{"model": "image embedding model", "dataset": "drawn human figures in many poses", "train_examples": 195000, "head_dim": 16, "patch_size": [4, 4], "depths": [4, 8, 4], "optimizer": "muon", "lr": 0.0026, "orthogonalizer": "polar_express", "epochs": 7.4}
Rows from block 11, named by matrix and row number. Each number is 500 + 50 x the weight over its row's rms, rounded and kept within 0 to 999. All counts start at 0. Numbers have three digits each. After the name is the row's rms in percent of the matrix's.
# convs0: expand pointwise conv (model.blocks.11.convs.0.weight, 768x192x1x1), inputs 96-143
convs0.273 108:536571483463392546622519492424516460571473421488506556530478555537484580545561523516507518437467526507469500439461519534459463524601559602446460
convs0.274 129:467522605443425544430518526547468451543559446500555454499554462415484509425555534431492573448477456571452547489560454503562564521616508503502549
convs0.275 093:429487458405499489476498468506524592539390612636559559482572473508413521582530484422509524507477501494468569478559524531573451520575521461611459
convs0.276 071:493511525450572346433459515490497582438567461425531535432512440490459433534480509487482457612529444428418486491385410523490547501444399468442513
convs0.277 047:497530521430606448513508453532512568489449508532436519529517485513557514507551513564553511521607497431501591483548524432524508423443504476410589
convs0.278 145:500504439388521489455467511536476415513469505495435537504532454500472479567505530501358519448488496403514498507524525526510562585501491508477514
convs0.279 147:513514471505557474480597517458515468426567551564629524401565512536546465490552647514478396447514406485452379496601461491469521481534516562495502
convs0.280 079:478524535550468552385440506593491520533545489490534549459578503446490394494533596503461477500503507609445489487507558463526502533513499515441554
convs0.281 150:595431402485431457511460521476524553527517442468488463505482404434568518476560472562554497422519557514595484486576494440538465558474576423463555
convs0.282 081:393475500499498458449538421530467468504473486558480469568568513532476579439612419533471492508452490594462481496628546447532571549510494488431398
convs0.283 153:507508531455513424463489465561497451460465600468500564479557410593515559430471383451491607530477435447506401456467446468508617489503491511477487
convs0.284 058:432498525462587521520607552400443468531542573505448487502555530553503522446464488527482474473529491443531460556513569593392507463372514541481456
convs0.285 054:543502573515508497407415578526490431558502409587450456492489519480521355511540438447486516418555628572578497496427510489430485608554504540488503
convs0.286 082:504452557455554427462536424462498520433400491524458422399540490517436496545453614410522483643426507496485474572514459454484500536488467513502434
convs0.287 047:484496474542482504671502446592492537497581511545452487542524481512517373502597549469407482514467447548507540446532481526468404446448531524542513
convs0.288 129:595464475438470420511510480496558555573544496538541491393569535565466569488528551458511418552516505515563493476627508558464491503519467480533442
convs0.289 112:469549502505436542601445421554632456426488529556492517468449428514573492551559417475523459546550451537565542486554478454468433441544617444587584
convs0.290 112:544513442480494491438372497469446611581525435516442523469603590508577567520499490490543512395524431425476549526584493437536542508500569562466490
convs0.291 095:499459422495494508488477502495569579446571447449478402523548420549546569531471432544511500406451469495481487485469324408597507496495451378498467
convs0.292 067:545493534515535440421505439402491549547570524591454547504516469461484646517483500540418466481549524483321554450484576500555410472482549441494426
convs0.293 071:456459512572547447509485525432499495510529500425508557489409567574495499680521504558549470509461449480475448430472463492539473424509438632455520
convs0.294 183:482528427591445482517545546490508535504453492537431471365515547442522534588511608487506533472487447461494564548442528468457411532511446514497481
convs0.295 080:503420512542517488493516527489422591514506415544410487529563502435504468469544532435551560489489478540512466438642455510548512536419471521473528
convs0.296 059:451495493496568475560551483533502427533535518481453509472511481569521476414529566508520553499486467511496502541488481540432517545584533612494518
convs0.297 090:537534494482502595529493592454585502465488493534436456523509455535596598405471465530504541538514415539525471531515496597484570438544448510481477
convs0.298 069:507481543494499456447540459501380505467544500487487415557438473436599575466541512534515474520538542486482414544479499503549528470487500442443495
convs0.299 119:471588599523513480492468536538466438509578566573491518513572548523572510532501510608419422577444565490568477529458442420453499554498569431476528
convs0.300 057:425533534555493462520530401446470537534435387479477434502578484454454464471502592487449525515548531512479430463440445607465551536390419537504493
convs0.301 080:496552463475562459498530439572559482524515581529493460537580437496445537396515506476491456474438457518469440464490544488584432536571530473530457
convs0.302 072:423517473535480554524493480492500415366472564478542533524528513457469490540399529660470459534519515519463446433610586490421449494537589478499520
convs0.303 086:612517497572541476474496498446532530520573549531473506502549563583507455490461546427465494463403533486476391483476443564511419481545442543437566
convs0.304 057:473561461488594578535523565542521598448444535469472542473473432486515483523485541521534561496553522510386456456472475474602451648499446393481535
convs0.305 130:506539554422448535509505535421478530413466545563370500616526495456476508507570527541487502453496492521512533451492506428596548507538584529487471
convs0.306 124:564532460471473510554466495592473514468474470526352436515475545518483567477584602497510485450490457601535477561538399532553513511509421467532501
convs0.307 066:503455456551464533520568442507519563472559486559508505472457517563463547436492440511492506431482569477496505453484525459520493409505504529412483
convs0.308 068:395502511509414502515555519493495468497563488470393522512548463455492590536420568495495521514467503478405524568524465453470497504456557575514570
convs0.309 063:470385502522504441508544487461421552501467428438356548459585495426506445480454656499537581510579529566460387468564433474458494467375564484524527
convs0.310 072:499472527456503495468492499516457497549467453473431514459589545538455399503548570510439530509540511421540441444506465587527471544377486529495515
convs0.311 048:440445543524485489509498478478407490479536460558459478429429444615516540531387531513391533528448523453387471516473465509444532470504499518516584
convs0.312 124:469610481536552458460576426495549480429482466534401518477481514440410494544567455538447494544507535549526554550529441515603422514514509546508421
convs0.313 089:501514513484464470548534516363468384415524542519520589521538465584532629489427561555515521523571526511555579570546563511407587612497427497505485
convs0.314 096:474605511489519405592500556471583417567575489514429545530473413481405486413406509557457505485572541523559505496558473510485506501490434443565493
convs0.315 115:434465555539577549541546459505504559469545521480472568513549452421515400527440520466522501460611508488554521469439554579497445510557457593515478
convs0.316 095:463517512521477566471526583443566533450495514425426502465443508415463476349549521512402514507562605464475486535509434524535586494585474439502463
convs0.317 073:510546491505480497458499563440477486543486422446389499533452475497527511549544477545427422465518431598436382513520547491444535535474548579499536
convs0.318 067:435465458487503545406529462416535481476437434443385391504538461405512600415479422536476407472600586503597543552473493502491507509477568493409479
convs0.319 059:435504494528610490448439506457408471527528466548524472447464464492503532486376549562501460518512501552461415536538516495476464581467523494550420
convs0.320 186:552565449469462472452535542509490535463440493608408587474409503527535514502516574499512624450415435480492520545488554531427593530587548509454597
convs0.321 082:525423398486468429566524487413547590545570551476386482462496390515494494508512476521503448442526519445423508429485448465526510574429504432567529
convs0.322 103:464524455498562499476488508569487485516486568439517459501517479511440520437505472515492509496484522415505418516519447550551509540536566565424480
convs0.323 068:413643574456485528462531433529515470513458550581466517498469614464485444499525418534509431476526527516462421601510530542474512555507533462469499
convs0.324 044:554601571432547538507460541498525395392463488544516440458610569516473551431570525559449527507513498474461452555538468419427433490503512492489490
convs0.325 063:485495505613472443497583504534504463431507400562472543478555452442509438496447456507477566454495528532569496457529453560446482540439621479590538
convs0.326 121:541500514524401481424498451512470462481470542514523440565549489454551571423426466431512424514454464448518421423507436506369533420560494434498553
convs0.327 136:490571532408607419424530495456482520480563536547547470429559502513510399490461601470505517486463567515568389514509493453453398465455573559549542
convs0.328 108:524508421536560475468456465453484523540567564470545573556466529580474529517449506521484437545558434465534573465507472483531568519527487444514494
convs0.329 059:473485520545499580521541520494452572531564379490475456462480468563515503493481559453619488496456555604438514545492453553538528490480499495537531
convs0.330 065:545541518568462539560527483516453500566536418495604511456494518467530441495526503616532530577470521573429496572406497487571498372592452457496526
convs0.331 114:465452506506504503531476437567521588490410480435402551526541485578458481495458523493523547536409428489452520539576585506500436527531492517482464
convs0.332 068:447575478482545503448516504436378570444532401438512431480562517500479428527468577515454533465544536428463483457441500539477479617424443533409413
convs0.333 083:407568505444562526484603460499477422475520337491491526521546588518427473494544489507480537491428571522525468473558477555405444476406544563550446
convs0.334 138:457488469474519569456497469487415406530411481530508522437507557519483423496588551461487434529537457397554571493585549517457472600471436484563479
convs0.335 135:466473522439486564527543535592532432392420468560530504487466467486536496476463443511506462552478564473448513557513548404556493498559478403399487
convs0.336 075:529479564537455608472547450510467469498466580562461506477495477427492499548376540477523419475529440431519505554482456501559496489508444474525418
convs0.337 137:529501540482468474666478549574497506527528519533501429508469475468543503540472497536492484460466460422472535499521521581462459509555488520488533
convs0.338 084:517564431567519557469500527543579503478499492492538495498527615481482471416478401569572488472547463539469495480544560446535416462563519393437520
convs0.339 121:505448467520578558671575491507522450510466422512473478461547455506485612457561546497467388481558463513450496512539539483529575511564521506540485
convs0.340 062:452537421429554437531566383473472579566507526600431520467494458491523497436515424523590496530473515477422479457450480467433493504499516555547596
convs0.341 109:515479476493456449514430510510519584551487425501472532546519456580513508551600400504483496446536498560521465547566458475486543567521653513503480
convs0.342 082:487495454480517463456547512495430546513617483478509561577470523510433573469459481435427334530493417520517558518514502489455423609491493500505420
convs0.343 083:465532408524453521523512455561487489426411437449526498365462587588536502518508505452511407486424490468512576519450451498497549461492564380541513
convs0.344 124:429534514468413433540489374504580584521557514524452504563427450468498528495443465524446546523488467517537487509582522549486445483554395573452546
convs0.345 091:431570477477450441441506533539593500556441607520438556605471579514523458505453478535573450430433450428464494445466496463500535466540532528465493
convs0.346 083:467455499428514444434445470482464503463555514460445430527439485477456455540501522559492516457516428437469381560503496404596615549556454513587494
convs0.347 049:497478461491537515458528450539502430415576471459446549448514474393431474508516451478512440483454530488462552517519492517482544429417439398423479
convs0.348 127:423595528440589518495554465496505518432420540374465458571431476447494500522514486523478488474413527508506475516478581510575579418416488476436473
convs0.349 133:498419443532458514536490502445530554455487523536513560486488531497474491553544567481534419511438531523486478543572492561478481486481575465386463
convs0.350 085:484507397540537546550540561452478548506518392503426540500502494452483447477528478589524485504481562524467422437468568524511513430514506533476648
convs0.351 053:458433497558544511496501422424525523439495423443498453508588581542592469536496495555501505490502397561518477303543618508501508508405502544583477
convs0.352 077:489476548533496504570496487461611493520510521399547505488457448501445407491486440466479477502430428513464386651424460473544492471495448470482521
convs0.353 081:532494475533568444474486429487404456435486509526478495453557510487565527468550437535475463499523498530533515506426401476480516450524495552541434
convs0.354 159:445465508491485439510561532419524440508501484477461428546543553484475516486524469475435495678454468577551528452507511318486575424510524570583481
convs0.355 087:441448510529438479524536597399555547586496521471604510493423481507597546488457490552615447537492599498456507495497528462482434498495576566403429
convs0.356 080:548442560492555523523504575617483459536539523539568555546506467522418429461550447494442487481529506473487521539519538515544494537387523449508518
convs0.357 165:489341554454481527548538501491473506527475516484487540567510490495514501506455454561583441573523392583444588536544524403520525451506503455456545
convs0.358 076:501563469565460564521506461525496469476563510574589443444517470533582526559500534478537479494555455395572499451506544412536563426533539539485534
convs0.359 054:545486533525488437566538490458526480495491473484492532555510416539565550477588467543512494552551530550524459537518484515508405462587492539435497
convs0.360 067:515485469406464500528538387488458594484521517445529517396530473381472523556410558510516591508516523473429537472444516461476553484509503495506419
convs0.361 064:553511436503492521465533531550422528459442421562439499488608410598533441598425577498446540525511591458495450395540506536450560456473526537453502
convs0.362 120:466495505615432481509506577476483527432521458398507515468429510444445438540457404610520526486523506466548409475511542458507433439414466541441606
convs0.363 133:537590536563565546502489444500554539448522513511479449574353460493526540445500432486474466464473508517479366471466549541508566580422645524434516
convs0.364 179:475582618460480471462434479469511512460552565538497594474544480455593425459574550617438441487488421551587526501493608535434502510514555416524462
convs0.365 088:546528504495469481489563468525554534465398563438551523522532455501522559431516607532440546518599504504523454475444469503594428437566530476488483
convs0.366 077:516514565481515416477589500494493507496489437430480477487548446448401580428426563518440563526471509462545451477528518608578451480527486603482521
convs0.367 109:543528492531616435547519484514477378450505415507511569455526456523583511557473473610522454426501536541563510574440601486484552553449478555509517
convs0.368 083:464454550534494517535488448476498449434514599422455585486449527551589474521507433512485485537552507534522514502455549450425467525494451437451488
convs0.369 068:430371588466530475360467538464540531522524531519445544509412513454505567525566542534418530480488429537562574483516460509450508480486546479516467
convs0.370 060:511567462553553463595496505495463485544381441474539483472537544489576508559525578540526507523496470506489400467587488454566502551543472423527490
convs0.371 085:409485398492453547541551542459529514507465457499453488500522424546554368527576533559547539434467522478457451457463514533536512453505519502502509
convs0.372 072:467477488485536489542634519529316539478502525548468475459540539474489574498514436543473489469616450492539453550428467481513492444531517475581446
convs0.373 040:489593407405445447441508495430555553449466469431517589449595524519533443494520539505471520489475531483535500483544525473512491521532474403511521
convs0.374 047:488502499396521552432480531411492496336470542466433412436533419580547428527579427494520513442544542520538502605514518509518495486408586517557484
convs0.375 173:446499549466511499473516494474539553482465586556489592423413511440545502438534465552482528489370565509511541586528479489428559607576479454465489
convs0.376 146:461516591497451489562482520532511484527501529489462577561567512518502520533458533553510610455491579559504561475567422489563550510469485461484642
convs0.377 114:501548505573519478505596517427575567437525569474442501477539407451558498544533559531446556495482489520557543571529452538544462479511570473590605
convs0.378 164:538431403493404593544470488560548453429497491502536508477461408429583488531539567486557409495501448613490449454537533443484522581477603444459583
convs0.379 059:494525532565475507407402429492551538467468418478568557509436520468544435502529522534449552510591459564334542474545530489428482462558540482505586
convs0.380 093:503516497450492471526473460447581504458465411519499424542492475557475455483513536447567468510466434456515461498548485533534476488564457441509566
convs0.381 059:470420495514479433542483456481545502521531404607509565483510497483407447481469472548515494523437413497432549450535554513448553604450428514544468
convs0.382 101:530418537375569479497509481472504548519505589517457653542493449447462480446458498523462500510589449439430517480510506512597553511486422494525522
convs0.383 094:536467559528567487580465530397506506497450417488445480495501588508428425561498518511451530552488495477449454553455445498469501484600431425487540
convs0.384 077:404534500478517526544492509440393429470459583425498460587465505460535469419515482473459453510501466529437454564498454473498546510474481437501570
convs0.385 046:439453494530502550435385475526508517449500523498589457449440476474448522533479467545530551510371527492455403536475572427488378487523423473585481
convs0.386 076:474508483527551526469397497525575538447528458617467473512391525544505524554505504418457432487571526463486467506537629485468568525526482541460523
convs0.387 085:443510441372477509448525476513505587478542529609514489557420526494465435473543512511467495473488492462450459492506482409531509485515494449419430
convs0.388 126:455457525577402532451478509545454529515451473539561500636536579524410589473549474538562469558464520467552493408422471559512545585527524536520457
convs0.389 097:469596575484555543525487512525454576451494539518501472458455437439486478539528515543465518508515512508481502557467480587530507481513482387500544
convs0.390 063:477485456475558454478418575473568528428521395461537419409616523423433583500513461516456552480508557545496474495484472533628519451463379457493456
convs0.391 095:541428473515395489506457542570421515390536611501523503567487570599514509525547477438510575578462505520496543406527586472510437472571509480497453
convs0.392 061:507506470464484509486477491451399545476485491418461433517566463502499391516514572560514500483579546544448481416450433591522496539385479545533458
convs0.393 058:513533473444446524461497492557566491512434562388506493523420541504540450537533441552570578463420552525496536569478520452423569462531487594433483
convs0.394 083:574567489631581428497545494558505506433563387421461487521504479558609471527352436537487520560600510499437439476489505416458426492434458557531513
convs0.395 119:455543558481439523529494575480581539400515549474448505573403466411397502422472553515416478540533515508491582509474485402495561543545490553450488
convs0.396 077:521517473500554419540572471503476437490474441543433509456487480538576543456590508569545537495519555536551472504506481538541536461440430529500440
convs0.397 191:491508592405466518550386469548520521427573544515388505518481462478517445419482612426504552457459420603473574560474495458458449505585560426492511
convs0.398 110:476501556448449539441421523469612453440551501487541471497437486470481464491495563534523548539459420599490494495532608495533584478464459603526458
convs0.399 059:436470520481400518480538509458499501414510441424423563507623581471500396496439544514474491477518439497481423442505492457466548486471542524456451
convs0.400 121:544606478540596465592545501445467502523489493533537519501542566439459512485513528443507456516459454518462463494506510472540494485498475547517534
convs0.401 110:513468527543455491499499506431540428445483528558486439507565465501495576521511500519432417489459386536482546447494558456560467416457553387527463
convs0.402 116:535479406571518496465481475607532535581420589501496385510413499577497558441571507376507516460503490474491476521561549531446504467525541423554430
convs0.403 125:530399573409570456442389505502505489578437472414534487509481488476575436470476517573520435496471509497494486505469565439433509484541576432575534
convs0.404 072:438499435610442500426538548485519474488405445500455386483486523477525502509537539603445540587492530481595533506500555486505524483524483436538586
convs0.405 036:452545528494428507501523626427492500490538515484477489544434533564427562447506444525509488605426438476516403528599503479471513499498440578455519
convs0.406 095:530542569446393504415487505533570537574563462559474460510534618402520527520447483419485471511455457517430388486431496462646439496462450492454458
convs0.407 097:469557499503514456563536578454500543557545455478561411559471456520484490414524397508504490410632453525515532559535590477456496541443414495541438
convs0.408 071:547558517526580562507494404478407528468557545519590493645524465453506466505525471422474461456578492501577510469400505497482457497580534516537464
convs0.409 166:511506501507471535527498578432467513516525529502572522579564514525539461465438420469479489456481525413576538500533526381560506578471523531539518
convs0.410 065:491534506535600511569486517451507534504522568499492541518555358592493581537473521466469486411561455474451592466486429545522506490541515508514520
convs0.411 110:523486539459490469381421519519472530455465438490560532541478441421440439453539495587494490537527440490477532474531491495467480419438571642452546
convs0.412 043:536507406412495524471495591526446451467509487430480489567494511492513468494579545533499588451470421466428585491474459578470490452435583501549500
convs0.413 088:461434530489482527547492520511440438567503462511508458554478503545583492457545456392536487427499473522535531518432430441493451503488507548384531
convs0.414 041:541498444496479442594581436526496545403538429495479446522482438541466471510431510428470527448413559449458541522533492488480573615478437568474516
convs0.415 074:546508508475509459457428545537540461552537506510509561460553476423607452498502441518554401553577505531537466497540470485606424436552485468534470
convs0.416 068:488558466504541531516385537539473450478584544494530547518508419501576398510498495490593486561495410579500462508445384448468473573473474554454405
convs0.417 148:567470481498534521542508553481400508488573487487513450544574487516484490628480613461446522412511477554443506595525452440512430513521507450471499
convs0.418 135:558540520640458484488547521527524498419466547452476558475522488439489470536582523503558495592509478499480627545509477479506454494533557558506639
convs0.419 134:491466569468447557496491466474473459522403481509490422549531485520429624449469503476522518529467433451479550476465511528532433478497511471512521
convs0.420 082:489452529388415507529501431422536460517539573532574497483599538582483450518462493491479533476543502549484326543471559483422516546435537548438450
convs0.421 085:503474450455487470529553453584489584449568649625456482540487529498547540475437563622458501484499408500545444476534572578444495504455512506530495
convs0.422 093:557458524526443596557448581569435508463571436527456445431394478512533525530460465414538450474487440440509490555439450431486432425542450551364558
convs0.423 053:477592538553574495406533545576497564454564530513523418521466479513583416505479503423450442585536527513461498450476537535418507491431516522608391
convs0.424 097:439582450435431414491549476611556500497564576516589549530415513572417478560506505546441584463519522475526461472435448437489500422488565502398475
convs0.425 090:396616555579414485458442446522488523449491471586440431501481536499537483555507520476502438492475485589488391540504409553546489448573453505545553
convs0.426 075:429415496426478516544482438448541505474517499537548483505569494555496491438569556609431510502548543549465484536512457497504455394501529556496479
convs0.427 053:520530364491447491482479472519436622473507369529474535490565480444436435515404529485570527476511462444541522484480472523536573509416486442488455
convs0.428 092:467482404440414457522459490491456442554483564477439452521585528523517450454420536543459492427519559578514544510450424471595524470505458538498585
convs0.429 060:513557492580549426552544700484499416491622381512461397557487485548462461502516603506479475477547541440448598558476482419437465512424532508534526
convs0.430 070:433534584426424516536493524563519518468470561469360456497532494466557523527496590544479565454591507509441470497441441421568491465487523481507549
convs0.431 104:444489572456467553455472510480568344461578534498517456559569450527544551414525574555422443416448487504466500425578506495493482493443422526497501
convs0.432 055:449472429561491431467506498492431435529520518541575538463509549477432465458546449433450429541532651532522518518506465499445590487415488487573500
convs0.433 069:631389499544426440469459579485542587504425468537454491514414412518540460478529514551536560560542616469492504485527471444469427504516476389544419
convs0.434 058:538432559496476533499449506468499524414495470441455510531430570502443557490487576450548501461400479483463551419549504503493561576519553507576503
convs0.435 149:518485582432432465457501452484487536503551540496516564514448437506550400507489601549510475433402439563506523455464562558471590594573500403462433
convs0.436 087:570443403580486503513581495502467486474510519476552530481534419552513461455466417554445430445503491502430511467466469475477491493468541560461533
convs0.437 101:550424482526464417514491584517431468478526610512516501572500527463402456515553541457484580450558578488620525521441511514547474548438541447496519
convs0.438 087:611518540641490430459491533517489520520537556523568487548522408550576470507510505504412478464502524461484516482465505437419501518534559490534537
convs0.439 071:478537544511604454408429465580431527522515533487454528453529539566561545482472517482546505471470529508564500503536463497494458491446472519596524
convs0.440 145:467512506425385467459459572413562492562565518440466494385542467426479581520562501440528440490470477445491494571450375539573519507505485505570489
convs0.441 067:398441530437417501545505472535406513485465569510481489495456469480469511466516439602485414419555510506481494494606511514513521507490511471493486
convs0.442 068:500597453576482514461510451467506452491544462427394470491597490571530499529566492436549414601553473530573448469547429510559497648530509466448465
convs0.443 112:535574596489560494420510502515501439465475530539517571522462428548394470418515461557468495481466521427482544440428491598458565428464552470506464
convs0.444 043:478498509475512523552560517526509428488439518550520546480472505537458525426461541516535363531436529522363587527508452516555529516513405450498576
convs0.445 174:472443581487497543599541595486546499533537521426536575558537486478594547529450496554450515537550438548446547585481541475511534436435457526459505
convs0.446 113:505466509512623580520453565439450541557564525586509504548598537524579475538468502439576454499507470449461558492447396529547462496466476465555439
convs0.447 114:480520439556491409565542566552482518419469542507510547467444534512566509540519526510580465437474428509496436516551444432514480484549476535553550
convs0.448 090:456464568436483458448563541511499455565591514561487506538476544555524525486522521535500513557459528475477503491523469556451477504512597398571601
convs0.449 055:587484468513445540561456580441537447517388490497563403470429392441537463573517495531489472588486579543507470473537544476521524570529494464589496
convs0.450 149:451479447547492537520625459461477584483512493480503508438574477482468420562592489524551514530621435520546498499574495450473467468505428539494520
convs0.451 175:470528558518539492482481533483485472516443584499518571436560562520509496584418552634493529481551495454530452565507495479548570473596472586526518
convs0.452 138:548526489412446583393608596496413476527444435439508547486543521449532489519468558569477456511462467588516553504515593440591468508516554486509435
convs0.453 095:571494514507501462505465471406574402462474524472503575541527487531622495435515406471337519394549427514507544507491573449467553495519491351450480
convs0.454 087:463521576516548433414494441460488535535432490493441497492477398511431513461509587443503564489552491476435458548465471478479526435620501457481509
convs0.455 054:533488494559541529514580565427506508445508445483410508456588504411563413540461506519511502441587451491507503433465455571492520498564556641421493
convs0.456 068:524394535457605518553497559614489532543524540395447522573455530511460507451541496506465509513540429545508507506462459630453435513460479525479510
convs0.457 072:556489477503493480422548480541516529561517474517492564556559498366518492545425526434553551516373499541504485452550539444444559453502460479495543
convs0.458 076:400499624520488531550538463535397566515529486466527471492555465546402534450466496442488433563599510558395527486616455474510476479434466513559485
convs0.459 077:529494451445485499525515487436508501572559556555532459389501494381472437566519608435437545538436532530479439449431483445530466521496562455538467
convs0.460 174:398539476450513461451496462515459534541548533542553562441623496535493574548622517525482503569475505489417480513427603532467528422543435474534459
convs0.461 118:458522517502468476571521483636539510588569487488536425563497467536494429550523463573501464494525438532553554452462478430458408500443465509522499
convs0.462 050:452579493417507471548408455364563536461482463569514576531453570428556506510551543477360578436499452489469516489428464521443469478508548514515482
convs0.463 041:503456551380605521446475478484435556535439481504559419475486521409447467452521389549600497573560502444452471454563429499516519478504402484486591
convs0.464 042:481513625457646535469456447435481517465515528431494412460515472500522553535504387514503601430525571550544505508505450465458421513510525491516453
convs0.465 092:512542483543460565419417424540498526515429552474411585508556409546546546484497535436492446435573526505504469472593549587517431547440474508426447
convs0.466 124:495514413497467484450594470601590519480513442492560564474519471473424461547439418420478453455470528523506538464394470358520431480525504464600471
convs0.467 151:517547482460506489554465499518434457552483643504425508657508575478492516497526526516519573596523481564495577480510516468500429560495470560521539
convs0.468 123:510554431523514471479480512542452532452548589458444466407531473456437466503514462473529484516569567589589584469484526480441516451594549482531491
convs0.469 165:472537552500546504474529588607527489502494524510491474481466469571558481437489550542492515628503525525450541405520505450523477488525525566524558
convs0.470 048:476441519514470488533470505596481521525516413548525477626483508435494559438577456462487480474435558505568457474506504604471446506512442446466402
convs0.471 076:501544511442530433512581430564470458470473518483519614489526491440397539556451468557441566473538461582474499425466526511560461579574573446582482
convs0.472 061:467511513512539491538444402595509460429439508430497547511497502496454522542519483503566499463499465505486507617478526464603546533500473531458378
convs0.473 146:568550561446495521402503471540539453520545547477526516528439467483486459529413554556422445458416401436444423456496441555496564507553557495470431
convs0.474 085:551408572585415459522544453505449394390456472462532484473497461537570488553513502539516526525453469460404460515541488470538470512469549515505496
convs0.475 126:498536532496476487438512402487491471542494573569463485478499471479383529387559468558534461551439391580480530532503469475475447474533513501450528
convs0.476 045:563533568446527502513539521455411543466496486491558519512408453428439512448465529560470495477595413496547536496506430511495422413481478588507449
convs0.477 123:488544477602581558586442547535522582484559573448531471508397420547506446446460495578546466451453518510416512465546486463492494475456500541485513
convs0.478 071:512510474496583476479588541494574434574528563529538436462486406501454506461501494531511468547492456512496537472435531497507534491504438441538495
convs0.479 092:508495490489414449409485511423416502479498603480493475497499439502518532465551409457443509502506529536490516533459489519464424452588561462545487
convs0.480 037:555499478486529476452552546567486494507461444507499430532528538437510391428491549487434481510469448450546488473515393477516525433517533560516565
convs0.481 088:559458527498512472425482459609587496513514525579522402525537499514458525500596513491579542484573466511551486514496481506580468434531506526440502
convs0.482 122:490543551395495505516491455400527495580557485578532498618491580476551469568496535462443487453400511647532495493454505477543463514481532420499476
convs0.483 113:418473526462476476498513481494523391477583518489477476552474456552468547484491474482566521530472579481538480539520522584629410416516577553430507
convs0.484 084:551517550585575506361600530568484529428486493459573523453482457511508552589469566523525530519515486554497506553509520464541507508508478546532527
convs0.485 074:585641461542547456490452428480613557557443520583634529445426513499433539363483548484532477468493455479450508477504564465500545541549533448511498
convs0.486 080:550446497549437440430511472527585446454542530473435587559439505466565393475470454526436570511558477511447531460647576559505511533543575533531520
convs0.487 115:535450464552456516531441385519485453552415544499490524557579485502563579519485486524522558484517540423552524468473479546466537540531492471574563
convs0.488 077:509470556530521496520483484490473512440544492480577544573435506597500479521534489471448445452426489571483561460496398583622534548481465500489492
convs0.489 080:456532502494513423546526486574522519533505541573498504518469453474450593476458569531430472472519524564552405580503487535510487504472448543450550
convs0.490 101:478509460425462428606510552505592425459475368524409530551506508493562541526456469534512507468596473473449514446528499505466488470503529466411529
convs0.491 086:510517434448492462461469460443540483483483496549603529450422471524424439427518583463514527486469485518519436485491457531439452451543536490511554
convs0.492 097:484517539557465472537568530534516489524473449465508522457536474402449490481479517493451420472477535483450418538403531557549533562528540424428581
convs0.493 128:508436538514447469526533506443577522582528534521524463493488498478547487534407480516522504473569485566456566467547502519545445467459477508456509
convs0.494 165:476481504482561593536536470485484526450430571533502474424456435562465549531518521426519625563489501526443428629479418541414592441572510520490429
convs0.495 081:544480480498519482519519525512419474509525574482516459547464416574539461395486495437501426575518499564487532507408526500523494487551489424454537
convs0.496 122:380537480513463454523490434468548471573482510516530422474496449573552492476491528439497524554512450509513472559470469495515478510521413501525495
convs0.497 107:489464564431477463494521518509445552455481449524527496530439446505495422454569477479436560521477536548543501518508488460511495487451519472467531
convs0.498 071:505545502527442463566494476481497393556528488603518553528450519572572346487446497482458530524480427462528529441508521560482460506538503521527504
convs0.499 135:466461545533535461468441543465466579457534503496443408498469486573541571532449521588540477520489424484508581427457465539405574647602526433456449
convs0.500 126:521475489457471572438511442493507500541474637531481516519443443476476466506498513488523469466434508557466504511492474509500493513531478567489478
convs0.501 046:460537535578450509485502510510574524513416469514566499567504461474395585564527436538518466488546501405469471536570493563505582432512546492497529
convs0.502 124:498432495518581521397522506518402511556564517532496538506542542522563462437534533467554519481514426499534467514539501487517479491555420483522568
convs0.503 112:507452544510573492507540457544383519436573587546514503485408576491408532515427489432476468523521483511516485518463501536507533421451440498426475
convs0.504 079:463480527588531499549528457567433466575475597459544515587521471452427457450527440519556469537568523565583546446518567500521465457474384527473533
convs0.505 065:591436505476521448436413457435542491458544432479495451526440462515515414536448486511485499513453478531423511526477445573477422435438429508501580
convs0.506 157:437515545465493512494553477542689466489477505566473491490531457484358517474422531506457506479481548549513402614521563437466565467539491496585482
convs0.507 055:492534497526518531553374397567513486411436498414478407496513506477463517505492436542532462465493553599516387537542535556462518497522493381584538
convs0.508 121:461500631534510442525525419518465414545513474467501487554484562565539464498497538472557526469473500459497581466527500523500459551440481473538469
convs0.509 090:464531580541533496506514483583511471463624511523566433496477490552572414602438524456449458509585615577415461477548557502536497533402474483492429
convs0.510 160:486528500537493526508436534525462415489491510516482462561436407562487564430487468489514577541477505576474486437495551480475537514471471506444512
convs0.511 128:451493427544499502524389464503602520589475453547505554509549426550450535461451492502507413489472532499477462475559479497462596572522550548462513
convs0.512 103:522450458508559489396456539509495503548567589506523537474577496543568540583529523574464546584410495519522588516502569473562468516524531454617516
convs0.513 067:590497498525527519411555622510540463516402449487452580643508480475534371523523481448519562457574541549436494531518602486550496521530459460423467
convs0.514 084:414466483496540511526548516463562538491548543417433519483505420438439448375523531449500464465539467534509468415467449554535476535471529496430582
convs0.515 096:474566515470459504430480361529504414381493508458526556488541544465478479459479534531511465534443473487507471525415438567559432526484644509485556
convs0.516 109:497532513456543469542602432512469466502503510510554442422395448461477491660489484481441581482514608507423500472465457551523441519462440454512489
convs0.517 107:482565547419435537466502482476530554585622520480534515489519537476495468521491455530549599566450496487519510444516460448506543504470478558521553
convs0.518 112:562432494495433482398423529418519453501530457460448462397494501464487493515530557557504486502443466442483569579479418507566455445478471460457532
convs0.519 031:502481464558476482583519569498503507506466515473558541575502470564467548416544515399535511578459499434489369625563480640572468475490491522556500
convs0.520 122:540467513435475520431441558466513491549476471526465431448505462532500566531504543516502573414532508421599504616440545516504443521478517505435536